Rows from block 3 of a small image classifier, named by matrix and row number. Rows with one number within an expert belong to one neuron, the router's apart. Each number is 50 + 10 x the weight over its row's rms, rounded and kept within 0 to 99. All counts start at 0.
After each expert's rows are labels from the 100 images, of 14848, where the router gives the expert most weight on average: "responds to" is what is common among them; "patch colour" is the nearest of a few named colours to the mean colour under the peak. Only what is clearly more common there than usual is listed. The data: abstract colour fields from 500 small random pattern networks. In brackets: how many of the 100, against the usual share in percent.
# router: router (model.blocks.3.mlp.router.weight, 16x192, trained with AdamW), inputs 64-127
# up: expert up (model.blocks.3.mlp.up, 16x96x192), inputs 64-127
# down: expert down (model.blocks.3.mlp.down, 16x192x96, transposed), outputs 64-127

# expert 9
router.9:45 48 49 59 62 41 39 52 52 34 39 45 39 53 51 54 59 68 49 49 45 56 69 65 60 46 49 42 34 50 63 32 40 42 62 57 39 64 61 63 53 38 53 64 47 41 53 54 61 69 55 49 45 48 53 54 47 16 36 61 38 58 55 59
up.0:64 32 69 68 50 47 60 65 46 53 62 44 43 40 58 57 32 49 40 46 46 57 42 44 47 34 45 39 52 49 72 52 40 46 29 55 55 62 63 32 51 61 40 51 43 51 44 52 58 43 48 53 58 59 61 62 51 54 46 52 56 66 52 49
down.0:35 40 64 55 64 59 45 51 51 58 39 67 47 61 62 55 41 44 40 35 41 40 59 63 55 49 40 46 46 49 68 44 60 55 45 52 49 63 59 39 31 48 47 49 62 43 66 63 44 45 56 58 56 45 62 35 46 37 44 63 53 63 56 54
up.1:40 55 48 47 57 61 46 50 40 47 53 44 50 60 66 34 60 48 51 65 47 55 33 49 42 49 37 43 55 57 34 38 73 34 49 34 38 62 53 53 42 55 47 43 46 58 56 57 53 39 44 28 63 55 41 58 43 52 50 42 35 62 58 62
down.1:74 44 53 44 58 37 45 46 48 57 35 47 46 42 49 41 49 27 69 49 51 63 54 59 40 39 41 49 59 47 52 44 47 41 47 58 46 67 31 37 34 41 55 38 50 47 61 44 50 53 64 55 43 34 54 46 58 59 54 41 45 41 62 37
up.2:49 54 61 38 44 45 50 64 52 50 60 60 47 39 72 42 39 47 60 50 50 42 58 57 55 33 72 49 56 27 54 39 54 52 57 49 45 49 50 40 35 56 64 64 36 61 44 66 44 37 36 43 60 60 35 31 42 53 57 45 45 34 47 50
down.2:82 52 46 37 53 80 29 46 41 57 58 55 46 49 41 36 68 54 42 42 61 70 41 40 48 44 49 51 43 48 49 45 47 53 40 53 65 63 55 64 53 38 55 35 41 69 50 53 45 48 63 47 38 49 46 55 46 57 46 44 42 43 55 51
up.3:66 44 65 57 63 51 51 33 55 54 53 37 67 62 42 50 55 38 42 59 55 56 48 39 57 45 49 37 47 61 50 40 50 57 43 50 56 61 48 33 44 43 34 59 55 45 43 60 48 45 59 52 61 58 60 55 42 43 53 69 65 75 58 50
down.3:68 50 44 49 61 47 41 39 52 59 53 45 54 71 69 57 54 47 49 53 51 49 48 60 34 47 56 42 63 49 47 61 63 47 52 43 56 65 69 37 44 42 55 70 48 38 42 63 51 46 64 41 57 48 67 58 64 35 58 59 29 49 61 53
up.4:45 47 38 77 43 55 65 53 58 34 55 44 49 45 52 66 64 53 26 52 41 52 47 54 74 48 37 55 44 56 50 42 49 65 62 65 44 56 39 57 45 46 57 69 54 53 53 25 61 58 40 64 57 52 56 52 42 40 59 50 52 47 36 40
down.4:61 57 40 39 73 24 46 47 57 42 49 48 55 35 44 51 39 53 63 40 51 49 57 50 44 44 44 54 52 45 55 35 61 56 51 55 48 35 46 47 48 53 41 62 46 32 48 59 53 40 48 48 47 36 47 43 64 67 31 56 42 57 42 46
responds to: fine detail (39 vs 15.9)
patch colour: grey (92 vs 39.9)

# expert 13
router.13:67 52 56 57 60 55 52 47 60 62 62 49 55 51 60 39 56 44 35 71 55 41 27 66 51 49 61 53 61 45 45 66 53 58 60 36 56 29 63 47 46 44 49 39 41 75 30 54 59 35 51 52 53 45 59 48 53 53 52 49 58 52 43 58
up.0:52 44 44 55 39 58 58 75 74 39 50 44 37 52 53 45 52 79 37 33 47 52 49 39 56 59 63 48 59 56 48 52 58 57 48 62 52 51 56 50 61 59 48 36 54 27 54 54 66 56 51 62 54 51 70 48 56 80 51 54 62 60 41 44
down.0:50 39 48 59 39 56 70 57 45 70 48 51 64 43 44 41 36 48 66 41 41 51 46 42 30 54 50 38 39 55 47 46 40 54 51 46 61 43 39 50 57 63 38 45 63 49 55 49 41 42 31 51 53 54 30 61 47 34 29 58 57 57 49 35
up.1:51 48 61 47 38 56 40 43 57 46 46 45 33 48 49 50 37 41 45 34 44 40 57 64 68 45 61 39 28 41 59 48 34 54 67 52 49 61 58 67 61 41 64 67 44 61 38 47 67 46 62 42 45 30 58 59 57 57 44 43 68 46 32 33
down.1:46 68 59 55 52 62 39 45 40 53 38 52 64 58 28 58 36 47 54 52 52 50 54 46 60 39 68 46 39 49 56 37 42 39 53 47 47 33 60 28 55 34 71 59 42 51 46 72 33 57 39 68 43 61 54 51 47 46 51 56 43 50 30 32
up.2:56 51 47 48 47 39 52 56 50 47 41 54 49 53 62 46 53 68 63 52 54 35 47 46 36 44 46 62 38 52 54 45 13 43 35 44 67 53 32 38 61 45 52 44 47 66 36 23 45 46 49 47 56 43 50 42 38 57 40 60 34 38 59 70
down.2:63 38 56 26 46 74 57 44 51 54 39 59 67 25 60 45 65 54 48 55 49 66 60 50 47 58 64 41 42 46 31 44 68 59 60 35 56 56 60 40 54 49 66 43 39 55 58 33 49 57 36 58 42 62 52 42 37 58 57 46 63 46 55 65
up.3:37 46 56 42 43 40 39 53 58 64 62 50 44 61 51 49 54 57 55 59 45 38 50 49 44 46 60 72 52 32 59 60 39 51 40 51 44 43 51 72 45 44 52 58 40 32 55 34 53 36 58 50 62 49 48 43 37 57 63 44 39 48 57 57
down.3:66 33 56 44 72 42 58 65 49 57 32 60 54 35 47 56 49 70 46 46 43 46 60 58 72 45 51 54 44 50 36 36 61 50 44 51 54 47 66 29 53 59 42 44 51 29 28 61 30 48 31 55 65 43 57 33 38 53 42 51 75 47 47 47
up.4:54 59 60 56 40 53 44 68 55 43 38 41 44 47 52 39 63 62 57 60 61 42 26 47 55 66 36 54 39 49 59 44 65 54 32 44 66 44 39 41 38 51 55 28 54 45 45 44 58 61 57 34 39 57 37 44 40 68 51 34 44 52 46 56
down.4:49 41 46 63 46 52 55 42 53 57 54 59 49 56 47 53 38 52 52 54 41 51 51 38 33 47 54 31 45 50 54 45 49 63 55 54 54 43 48 47 46 41 52 47 53 40 41 40 35 31 53 60 47 59 56 65 48 53 57 56 59 38 77 48
responds to: fine detail (71 vs 15.9); mostly blue (34 vs 13.4)
patch colour: grey (83 vs 39.9)

# expert 3
router.3:56 39 58 67 53 41 61 61 61 49 46 65 55 44 59 57 66 53 58 47 56 50 67 40 36 56 56 45 44 60 44 55 55 42 29 54 50 63 68 61 51 61 43 55 61 48 73 48 55 56 62 42 65 35 56 42 60 58 52 39 54 38 51 59
up.23:59 49 64 44 37 43 51 59 57 48 36 47 51 52 43 64 41 37 53 53 31 58 45 52 59 34 49 32 41 64 41 51 59 30 61 51 66 58 34 59 44 40 53 68 52 64 38 46 49 64 60 46 52 59 57 44 53 51 72 59 38 52 55 50
down.23:50 40 49 55 66 62 57 33 53 54 50 39 55 63 48 46 60 43 42 40 55 75 41 37 62 49 60 50 63 54 58 56 36 36 47 52 30 69 55 57 64 65 44 45 54 40 28 47 40 42 48 84 60 59 59 56 51 61 21 52 51 56 59 50
up.24:54 61 28 61 43 54 44 46 55 56 51 58 63 57 60 49 60 58 51 32 54 63 45 45 35 52 40 46 26 39 57 45 63 39 37 45 44 45 49 61 38 40 49 54 52 36 63 51 55 61 47 54 51 43 44 46 81 52 54 47 58 53 36 56
down.24:54 43 63 46 31 54 38 58 55 38 46 54 61 40 47 49 51 63 33 22 65 49 44 44 38 53 48 56 52 56 43 58 59 48 41 40 43 54 49 38 43 63 56 44 44 54 58 36 49 54 33 44 49 53 51 55 57 53 69 65 52 61 39 40
up.25:50 41 51 57 55 50 53 57 22 42 52 47 36 54 43 53 43 65 44 47 63 40 51 35 40 54 65 46 60 62 59 69 48 66 30 39 45 40 41 44 69 40 46 42 44 44 35 67 46 61 52 54 55 54 44 39 52 58 52 60 46 72 46 43
down.25:52 38 49 52 46 56 41 60 49 48 62 71 56 65 49 54 58 53 61 63 50 32 40 44 52 48 48 62 54 32 45 46 59 54 43 47 44 36 37 38 52 49 52 50 53 43 50 52 60 51 59 55 48 45 45 54 57 49 64 56 48 59 53 44
up.26:38 45 63 49 43 59 37 58 38 36 48 49 44 56 58 36 49 62 55 50 30 54 49 62 46 40 51 34 70 52 44 49 47 45 43 41 42 57 45 77 50 52 43 47 58 46 55 44 50 54 33 55 55 51 55 71 54 48 49 37 68 46 57 25
down.26:36 60 37 50 36 64 39 44 44 62 46 39 57 43 51 54 50 41 32 37 40 43 42 59 43 50 52 54 44 38 46 45 42 46 43 30 48 42 46 33 43 60 41 42 34 57 46 48 52 54 43 48 53 41 66 49 35 49 29 78 59 45 54 48
up.27:63 62 50 50 53 38 66 51 57 38 58 50 51 42 58 49 53 38 58 40 44 39 46 61 62 19 75 59 41 55 57 56 48 47 44 49 49 34 44 40 49 41 51 39 55 56 35 51 51 48 65 66 57 34 48 50 43 62 46 54 34 53 52 12
down.27:52 48 47 50 44 25 48 49 53 49 56 41 59 65 33 56 21 57 52 55 36 49 52 41 52 62 36 40 43 69 42 63 40 53 51 50 61 53 53 65 50 44 36 44 60 41 58 54 43 33 31 49 45 52 52 68 50 48 52 57 73 53 55 58
responds to: mostly green (97 vs 13); smooth (30 vs 10.7)
patch colour: green (63 vs 10)

# expert 11
router.11:57 46 50 65 48 37 53 60 65 37 54 51 44 29 43 43 64 58 48 52 56 59 34 59 62 47 36 65 52 48 51 56 33 49 43 27 34 45 47 42 48 61 49 35 45 57 47 52 63 45 48 65 53 49 50 44 45 48 52 58 43 58 58 51
up.0:71 48 40 46 51 42 50 47 61 43 47 40 51 48 52 42 63 58 39 51 49 65 57 56 71 35 53 51 45 31 55 37 58 49 53 51 46 56 52 31 64 54 62 42 52 46 47 47 43 45 33 51 32 46 58 45 56 61 68 51 40 41 48 50
down.0:53 62 38 46 42 47 49 40 56 61 52 47 47 64 51 46 42 28 50 60 50 41 42 47 42 49 59 41 55 47 44 51 57 33 51 53 37 53 37 61 25 53 57 61 58 53 59 55 55 31 57 31 56 51 57 69 62 51 42 63 66 66 40 61
up.1:53 47 39 71 53 48 42 51 61 69 46 61 50 46 62 40 36 49 40 55 58 54 53 68 62 54 49 57 50 41 60 56 38 74 51 46 50 40 74 38 27 58 56 44 54 54 37 56 57 43 39 32 49 42 48 43 50 63 53 45 43 44 44 51
down.1:68 60 48 36 41 37 59 63 28 47 47 60 70 45 53 48 35 51 48 40 53 51 44 27 40 69 75 43 48 46 42 34 63 36 47 55 46 48 48 39 38 32 54 56 44 49 39 50 58 41 48 49 42 48 56 54 56 28 31 52 59 58 64 60
up.2:52 56 57 33 59 56 46 57 60 56 59 46 56 54 31 52 47 33 47 60 66 53 52 38 68 43 54 49 45 44 44 40 52 39 42 38 53 42 59 54 24 52 30 39 46 51 46 71 46 38 48 54 50 68 43 48 40 62 46 56 60 44 53 57
down.2:58 59 60 43 56 66 44 38 40 58 47 45 55 64 45 43 54 32 66 33 56 48 51 45 38 40 36 58 49 58 59 44 46 49 42 24 44 58 52 47 53 54 56 47 61 39 55 63 52 49 57 70 50 57 46 52 50 45 51 69 40 36 61 52
up.3:52 46 46 61 41 45 52 39 63 48 29 45 58 46 51 56 37 64 50 64 48 60 43 57 44 50 44 33 54 58 50 55 56 58 46 43 46 56 55 59 61 35 68 64 41 40 39 77 45 45 61 52 55 61 46 50 50 41 61 48 45 58 68 35
down.3:42 76 45 31 56 43 54 26 61 50 47 57 49 58 45 46 49 48 56 41 49 47 53 35 69 33 44 36 34 66 47 53 30 51 59 60 49 56 36 39 41 42 61 51 47 50 52 54 58 52 52 57 44 54 51 53 49 45 46 48 52 50 44 54
up.4:80 53 50 59 47 55 55 46 41 37 54 53 54 46 58 48 46 38 41 41 47 54 60 42 47 54 37 47 49 39 40 45 60 38 36 46 59 56 58 46 47 54 46 49 45 49 49 52 53 62 64 43 51 54 48 50 63 34 60 45 61 71 69 42
down.4:30 34 53 58 64 43 46 46 56 45 57 55 58 62 46 47 34 59 43 59 31 51 46 54 78 38 45 50 45 53 49 68 31 54 60 43 33 35 54 54 51 42 60 57 34 73 54 54 51 40 42 41 52 50 45 48 68 46 41 50 50 50 56 44
responds to: fine detail (68 vs 15.9)
patch colour: grey (96 vs 39.9)

# expert 0
router.0:53 65 56 50 48 52 53 49 55 43 45 33 52 66 59 38 67 61 40 42 35 43 69 59 40 46 46 39 32 71 47 63 54 42 32 52 47 64 26 43 58 45 48 53 41 38 74 42 48 51 47 47 47 47 60 56 56 38 45 42 46 48 45 49
up.0:51 48 43 56 43 63 32 51 41 43 39 74 48 60 36 58 26 46 49 64 44 53 53 34 50 51 67 61 61 52 57 47 48 32 63 47 37 48 54 50 33 65 55 52 45 45 44 36 41 46 55 52 49 67 52 53 48 65 68 55 59 57 54 50
down.0:58 27 40 60 63 50 59 67 44 53 54 49 61 55 81 59 36 54 47 28 59 48 58 67 57 51 54 36 49 66 61 51 63 50 53 61 65 54 58 45 59 60 60 64 64 43 49 57 68 42 65 58 73 38 44 55 57 51 52 57 59 55 47 75
up.1:49 59 57 59 75 63 60 55 38 50 48 61 36 46 60 48 34 42 58 56 36 47 64 54 58 41 38 61 54 41 29 67 48 48 36 49 51 51 47 37 47 55 62 46 42 52 45 51 46 52 30 49 49 54 42 50 54 48 51 65 52 38 47 61
down.1:44 52 43 50 52 54 55 59 50 60 63 48 52 47 44 35 43 43 46 53 50 51 63 51 48 46 51 52 43 46 38 67 47 40 32 39 54 67 45 40 58 45 42 43 52 40 56 56 55 40 35 63 43 49 58 61 56 48 41 63 35 57 49 51
up.2:59 52 55 55 55 47 63 51 58 61 46 60 40 68 59 43 42 53 35 65 46 44 40 51 56 58 71 45 49 65 37 46 64 46 43 56 53 44 42 61 72 52 59 53 45 34 52 48 42 49 31 60 62 58 50 59 44 44 37 56 59 48 45 41
down.2:43 64 39 39 65 60 43 52 59 73 63 54 42 48 43 49 55 48 58 48 57 69 47 45 43 49 56 55 52 44 50 50 52 55 41 57 56 59 63 46 39 48 40 39 61 56 43 54 47 19 56 66 56 58 35 47 63 57 48 69 51 66 60 57
up.3:40 62 37 31 50 61 58 58 50 51 49 37 55 50 56 47 59 55 46 53 37 70 72 50 34 55 40 58 57 48 50 45 48 60 24 65 50 49 38 50 47 37 40 47 63 46 23 43 41 57 49 51 50 50 45 27 54 54 67 48 58 63 49 60
down.3:51 36 63 59 53 37 58 49 55 69 36 47 50 57 45 53 44 29 51 54 60 66 51 35 47 39 33 56 34 71 37 53 57 56 59 35 44 42 50 56 55 56 51 45 45 39 40 59 61 62 41 57 63 54 52 44 50 49 37 55 38 52 60 51
up.4:59 40 31 49 40 63 37 55 49 57 54 55 63 41 50 35 62 54 64 41 42 56 49 45 60 43 52 55 57 53 52 57 51 46 36 65 39 55 52 41 34 46 52 59 64 58 40 50 42 39 52 54 51 48 46 45 49 54 25 43 58 51 44 34
down.4:53 44 53 56 57 47 45 57 40 49 56 40 57 45 65 56 44 47 55 53 48 51 23 57 53 52 53 53 51 45 43 61 47 68 66 41 63 60 54 49 51 39 57 52 49 46 52 71 44 54 45 40 26 66 45 53 34 41 57 74 39 48 51 65
responds to: mostly red (53 vs 11.5)
patch colour: grey (79 vs 39.9)

# expert 8
router.8:36 49 53 40 73 44 50 49 49 42 45 61 49 45 38 55 45 64 49 48 57 54 51 49 52 61 58 46 56 42 43 41 59 54 52 49 60 49 64 62 50 60 35 58 52 44 53 65 38 47 49 30 55 60 62 48 40 48 49 57 61 43 60 57
up.0:47 61 36 47 45 51 46 56 57 57 63 66 66 46 52 36 43 47 56 62 41 57 44 58 38 62 63 44 60 42 42 47 55 51 56 42 71 26 51 52 55 52 50 58 40 50 26 51 46 31 34 58 57 44 54 59 54 60 47 43 47 41 40 45
down.0:40 69 49 55 33 38 46 47 53 56 46 39 66 50 63 63 53 35 60 54 47 57 51 40 57 48 43 47 64 39 32 40 71 56 45 67 62 28 55 45 41 43 49 35 36 37 43 52 50 49 39 57 57 40 54 45 28 36 42 44 52 57 64 55
up.1:67 53 30 42 27 64 48 47 52 54 53 50 63 49 43 51 55 50 53 35 42 54 57 34 39 38 42 55 57 42 55 28 59 45 81 36 44 73 58 43 57 54 50 70 40 35 60 41 53 49 38 72 44 57 55 49 59 41 50 32 63 30 39 43
down.1:50 53 39 28 48 48 31 51 46 47 26 34 43 51 31 48 41 54 39 34 59 50 48 52 59 49 63 51 33 43 42 55 46 41 58 59 43 48 78 62 65 33 45 53 56 49 43 31 55 41 37 36 49 58 50 61 62 55 37 47 50 52 42 38
up.2:22 61 50 43 41 52 48 42 63 61 51 52 60 58 46 40 68 68 52 47 39 59 67 62 41 46 64 38 45 59 51 31 44 47 59 54 43 62 51 54 64 48 43 41 29 50 56 34 43 52 40 62 42 42 53 65 57 51 33 64 50 70 41 49
down.2:48 61 70 46 64 44 56 59 42 56 60 61 52 44 46 42 50 43 53 45 42 29 47 50 50 61 52 42 68 39 54 21 56 50 51 77 48 52 52 59 57 54 41 60 53 66 56 58 66 41 66 61 35 44 32 47 43 50 61 54 54 59 48 56
up.3:33 28 41 51 33 59 44 48 52 38 49 61 44 57 48 37 50 49 46 48 56 46 57 47 40 74 42 34 59 54 48 53 41 46 38 42 39 47 39 57 43 64 46 49 39 60 64 51 34 55 59 50 72 43 39 37 53 37 40 61 48 51 63 65
down.3:40 39 52 51 38 50 62 72 59 54 58 58 51 58 60 47 46 48 52 70 49 32 42 52 39 48 48 51 38 54 55 41 58 48 54 51 48 42 46 32 60 64 49 38 61 42 57 43 64 57 61 43 49 55 37 73 41 53 54 30 43 48 62 47
up.4:39 49 48 58 53 56 63 35 38 32 48 59 58 65 57 61 42 42 47 58 65 38 54 48 62 66 60 39 47 51 37 57 51 41 49 59 61 41 56 41 55 56 40 53 40 52 43 52 66 59 62 30 41 57 54 69 44 39 50 44 49 41 37 31
down.4:61 42 48 50 43 61 58 66 61 61 43 41 67 47 52 50 54 52 58 51 50 54 39 42 41 50 47 29 51 49 53 43 47 56 55 37 46 44 37 46 47 61 38 50 63 55 39 60 32 47 48 49 74 43 47 50 56 36 54 59 40 62 54 56
responds to: mostly green (56 vs 13); smooth (49 vs 10.7); bright (30 vs 7.2)
patch colour: pink (54 vs 7.8)

# expert 10
router.10:39 48 50 53 55 51 56 52 49 51 46 44 35 44 62 33 46 62 53 43 38 69 52 72 55 50 54 55 53 61 38 63 50 47 27 59 44 60 43 52 40 62 52 50 42 42 70 42 59 47 48 43 35 48 57 62 28 43 36 61 45 43 50 47
up.0:66 58 30 55 54 56 53 57 49 44 36 63 73 54 56 54 44 42 66 44 44 51 62 61 59 53 42 38 49 52 47 39 47 42 42 59 50 60 60 53 43 49 72 46 50 56 48 59 62 63 59 40 54 56 37 62 42 44 41 48 42 39 37 53
down.0:46 56 35 44 51 58 42 41 58 31 72 51 61 51 56 57 62 30 48 40 61 43 39 53 41 62 34 48 47 43 41 48 63 59 50 60 44 47 53 36 47 51 40 66 49 67 45 64 30 36 34 51 52 49 39 56 53 68 47 49 55 50 50 58
up.1:33 46 42 52 35 59 52 60 45 43 42 32 61 53 51 44 62 52 63 46 57 48 63 54 57 47 60 48 45 58 67 49 39 54 37 46 52 70 52 42 44 62 57 11 45 44 54 40 53 62 47 45 55 58 46 40 67 62 58 42 37 54 35 32
down.1:62 46 39 38 51 49 53 45 45 30 47 49 57 48 57 40 60 41 54 40 42 56 44 38 53 54 47 48 51 30 52 38 73 50 64 31 38 50 58 49 49 39 48 65 56 38 49 45 50 44 47 55 44 45 53 55 52 65 39 47 54 40 43 42
up.2:65 43 67 46 48 55 44 60 47 45 58 37 53 28 67 77 51 26 47 59 26 62 62 57 49 50 50 47 42 23 49 42 44 46 41 45 58 46 56 49 54 47 35 59 60 52 57 38 35 34 44 48 65 54 47 62 49 53 55 37 56 52 52 41
down.2:31 39 45 70 53 60 48 74 44 57 47 35 53 46 44 59 23 59 23 34 44 50 57 66 45 57 40 48 65 68 55 61 48 60 54 44 35 58 49 42 53 67 54 43 20 49 39 60 59 53 53 58 52 49 57 47 45 51 58 41 44 63 43 64
up.3:58 46 66 50 44 43 37 30 47 72 60 52 59 41 47 50 55 62 40 55 43 32 46 55 23 57 52 56 49 51 46 58 47 34 32 38 51 58 38 69 43 55 53 41 46 49 42 43 37 40 45 63 71 41 41 41 71 58 54 49 46 46 50 40
down.3:50 39 48 57 69 59 32 52 57 46 69 49 50 28 44 45 56 51 60 64 61 60 62 47 46 50 63 60 45 60 46 38 52 42 60 64 53 51 50 57 54 54 35 46 50 44 61 51 48 58 58 74 36 51 46 46 53 52 37 48 49 41 51 64
up.4:46 37 64 58 64 49 34 53 56 34 47 58 30 58 63 49 44 39 65 33 52 59 40 56 63 52 69 48 57 51 63 37 40 59 50 53 57 34 42 35 49 58 35 58 33 57 43 51 53 50 47 35 45 38 52 62 32 58 55 56 58 45 60 54
down.4:28 55 47 51 49 53 66 50 53 65 48 43 51 59 47 44 54 70 57 52 45 56 53 54 73 45 55 45 65 42 68 54 42 55 44 36 54 46 63 40 76 61 60 51 30 57 58 43 79 51 29 43 70 44 47 48 46 49 67 33 47 42 67 53
responds to: mostly red (99 vs 11.5); bright (33 vs 7.2)
patch colour: orange (73 vs 2.4)

# expert 12
router.12:51 51 53 52 37 48 29 47 51 53 47 48 48 59 31 62 53 45 49 53 57 48 55 41 54 26 45 67 53 45 78 41 42 39 53 37 47 34 56 30 51 42 57 33 43 38 40 37 44 50 52 68 58 53 49 45 50 48 67 50 55 59 53 63
up.23:35 41 63 47 69 51 60 51 39 53 54 53 61 66 39 46 47 52 46 54 58 59 60 43 62 68 49 58 43 53 39 42 57 73 29 71 46 67 40 51 53 48 27 61 50 61 40 43 59 55 50 49 51 70 40 58 58 39 53 39 54 64 61 64
down.23:47 45 49 78 34 51 44 57 49 50 55 56 47 54 32 42 65 55 29 57 51 39 39 42 39 45 54 49 52 49 53 55 47 30 54 46 67 38 36 49 62 44 48 50 46 36 58 57 74 54 54 62 58 62 49 60 49 65 59 53 62 49 55 57
up.24:45 58 48 44 37 48 68 71 72 57 67 58 30 60 59 53 55 54 30 36 46 43 57 35 61 73 58 48 49 58 65 52 54 60 53 59 49 49 56 41 43 59 45 42 65 55 58 51 61 55 66 54 38 62 42 53 56 58 46 41 58 37 72 43
down.24:53 41 40 49 34 49 35 43 62 55 47 52 57 30 32 55 26 57 45 59 59 53 51 63 40 33 44 55 36 37 62 38 43 48 56 41 62 51 72 54 50 47 46 51 58 35 63 50 50 53 57 59 34 53 59 33 54 60 57 53 54 48 55 56
up.25:58 54 53 42 78 56 51 43 50 52 39 40 41 71 41 65 52 67 52 39 65 46 58 35 47 59 54 43 62 57 64 46 63 54 67 67 50 42 65 40 67 49 39 37 48 48 61 45 52 53 43 49 54 48 44 42 46 65 61 60 56 44 50 37
down.25:67 51 41 41 46 35 41 40 52 44 47 57 57 57 59 41 52 53 65 61 57 53 45 67 25 48 47 54 49 51 38 26 41 37 55 57 63 51 20 40 54 39 55 39 39 55 50 54 37 41 55 55 49 50 38 57 52 46 41 62 57 47 56 76
up.26:64 44 55 49 45 67 48 56 49 51 57 49 33 47 47 44 42 58 54 62 54 44 43 30 42 49 46 53 50 63 57 36 32 45 65 42 67 41 41 45 40 37 60 58 47 47 38 52 41 45 57 50 57 69 52 46 56 44 38 53 50 49 36 62
down.26:50 49 42 47 62 43 54 33 60 48 56 50 44 54 46 48 42 41 60 41 58 52 69 34 43 65 45 36 50 57 58 58 29 62 36 71 25 67 58 53 59 47 48 57 36 33 51 43 48 41 54 38 51 53 54 67 56 48 70 77 40 49 56 42
up.27:61 53 58 36 45 55 54 52 39 51 63 33 38 46 36 46 24 48 45 57 62 62 51 51 39 24 41 59 55 54 51 36 19 53 53 40 38 60 55 53 43 49 54 47 45 52 44 42 60 53 55 66 27 61 45 68 55 46 51 71 50 65 43 51
down.27:40 55 64 48 47 50 57 60 53 51 39 58 42 44 46 49 49 44 59 52 48 54 64 36 52 56 43 21 41 68 54 42 42 56 48 63 56 42 50 55 42 22 45 65 52 58 65 45 58 48 54 56 63 53 68 52 47 47 39 54 40 60 63 50
responds to: mostly blue (90 vs 13.4); smooth (51 vs 10.7)
patch colour: blue (48 vs 6.2)

# expert 15
router.15:45 53 57 61 59 62 43 68 49 52 42 55 68 50 62 47 54 45 58 52 61 37 45 70 50 53 63 48 59 50 51 48 51 45 39 38 51 41 44 33 49 39 60 46 58 49 45 59 58 46 53 47 53 50 74 39 52 48 48 37 57 53 55 32
up.0:45 45 62 50 49 53 32 59 51 28 48 53 70 39 54 51 46 53 42 35 33 30 39 55 33 55 38 31 49 46 39 65 55 24 49 85 48 61 53 43 41 53 48 62 55 44 48 46 36 61 37 62 50 47 59 54 46 54 37 53 46 45 51 44
down.0:50 89 39 30 42 50 68 49 43 56 65 43 58 51 65 49 54 35 43 33 46 32 60 60 49 38 34 53 43 51 28 64 34 42 52 48 58 45 62 55 48 43 65 47 50 48 35 61 63 48 40 45 40 29 50 52 59 34 46 59 57 48 47 65
up.1:42 71 54 65 46 54 59 24 53 53 61 57 52 51 61 56 31 55 68 47 34 35 49 48 50 45 50 55 45 40 53 46 46 38 63 45 36 56 47 39 45 47 35 47 57 55 63 63 52 54 55 52 34 52 53 62 56 69 44 48 59 31 44 39
down.1:57 40 46 48 36 55 55 34 65 56 34 30 42 32 46 58 57 48 54 42 20 49 57 47 33 36 57 51 52 48 58 46 61 44 53 63 52 58 47 56 58 65 63 40 66 56 56 60 43 54 58 61 54 48 39 65 76 50 46 54 66 54 59 52
up.2:67 49 66 40 43 53 49 53 57 53 74 66 72 53 31 44 72 54 46 63 59 62 51 28 32 67 60 43 59 52 59 45 44 42 61 56 29 48 48 52 57 49 48 56 60 54 63 39 33 53 60 63 51 55 46 50 49 49 68 42 53 37 54 49
down.2:61 49 52 49 34 50 66 30 42 39 45 50 48 67 58 43 47 49 59 40 61 52 44 46 51 43 44 48 29 32 51 42 44 52 55 50 45 50 34 43 49 53 40 35 39 45 51 72 38 45 73 52 28 40 43 42 50 47 69 44 35 42 42 49
up.3:76 47 42 30 53 58 56 41 31 67 46 47 62 41 48 50 47 50 64 29 52 64 48 53 40 67 55 54 62 59 62 69 59 41 41 48 56 40 56 35 63 43 37 42 33 52 46 37 43 46 49 67 44 69 62 46 53 49 57 49 43 40 26 51
down.3:54 48 56 48 33 45 50 41 58 57 58 49 51 50 44 67 55 61 45 45 66 59 69 50 55 50 57 38 47 59 49 53 48 52 30 78 57 59 57 36 45 56 61 49 58 43 61 70 55 59 80 47 41 56 57 67 44 36 48 53 48 64 50 69
up.4:48 55 50 46 64 53 36 62 63 39 53 47 38 37 46 45 54 51 28 64 44 73 47 57 44 35 56 45 59 60 51 43 46 42 40 51 49 41 60 51 53 52 59 40 45 43 38 58 44 46 51 46 56 59 49 51 60 56 40 64 30 74 40 60
down.4:59 71 40 49 64 57 56 62 42 41 69 39 45 59 45 45 49 47 37 37 46 70 47 50 40 52 59 63 47 40 47 45 47 43 43 38 48 45 64 45 58 52 44 50 33 49 44 34 33 51 39 72 50 57 35 46 63 46 51 52 46 62 43 44
responds to: mostly green (33 vs 13)
patch colour: green (54 vs 10)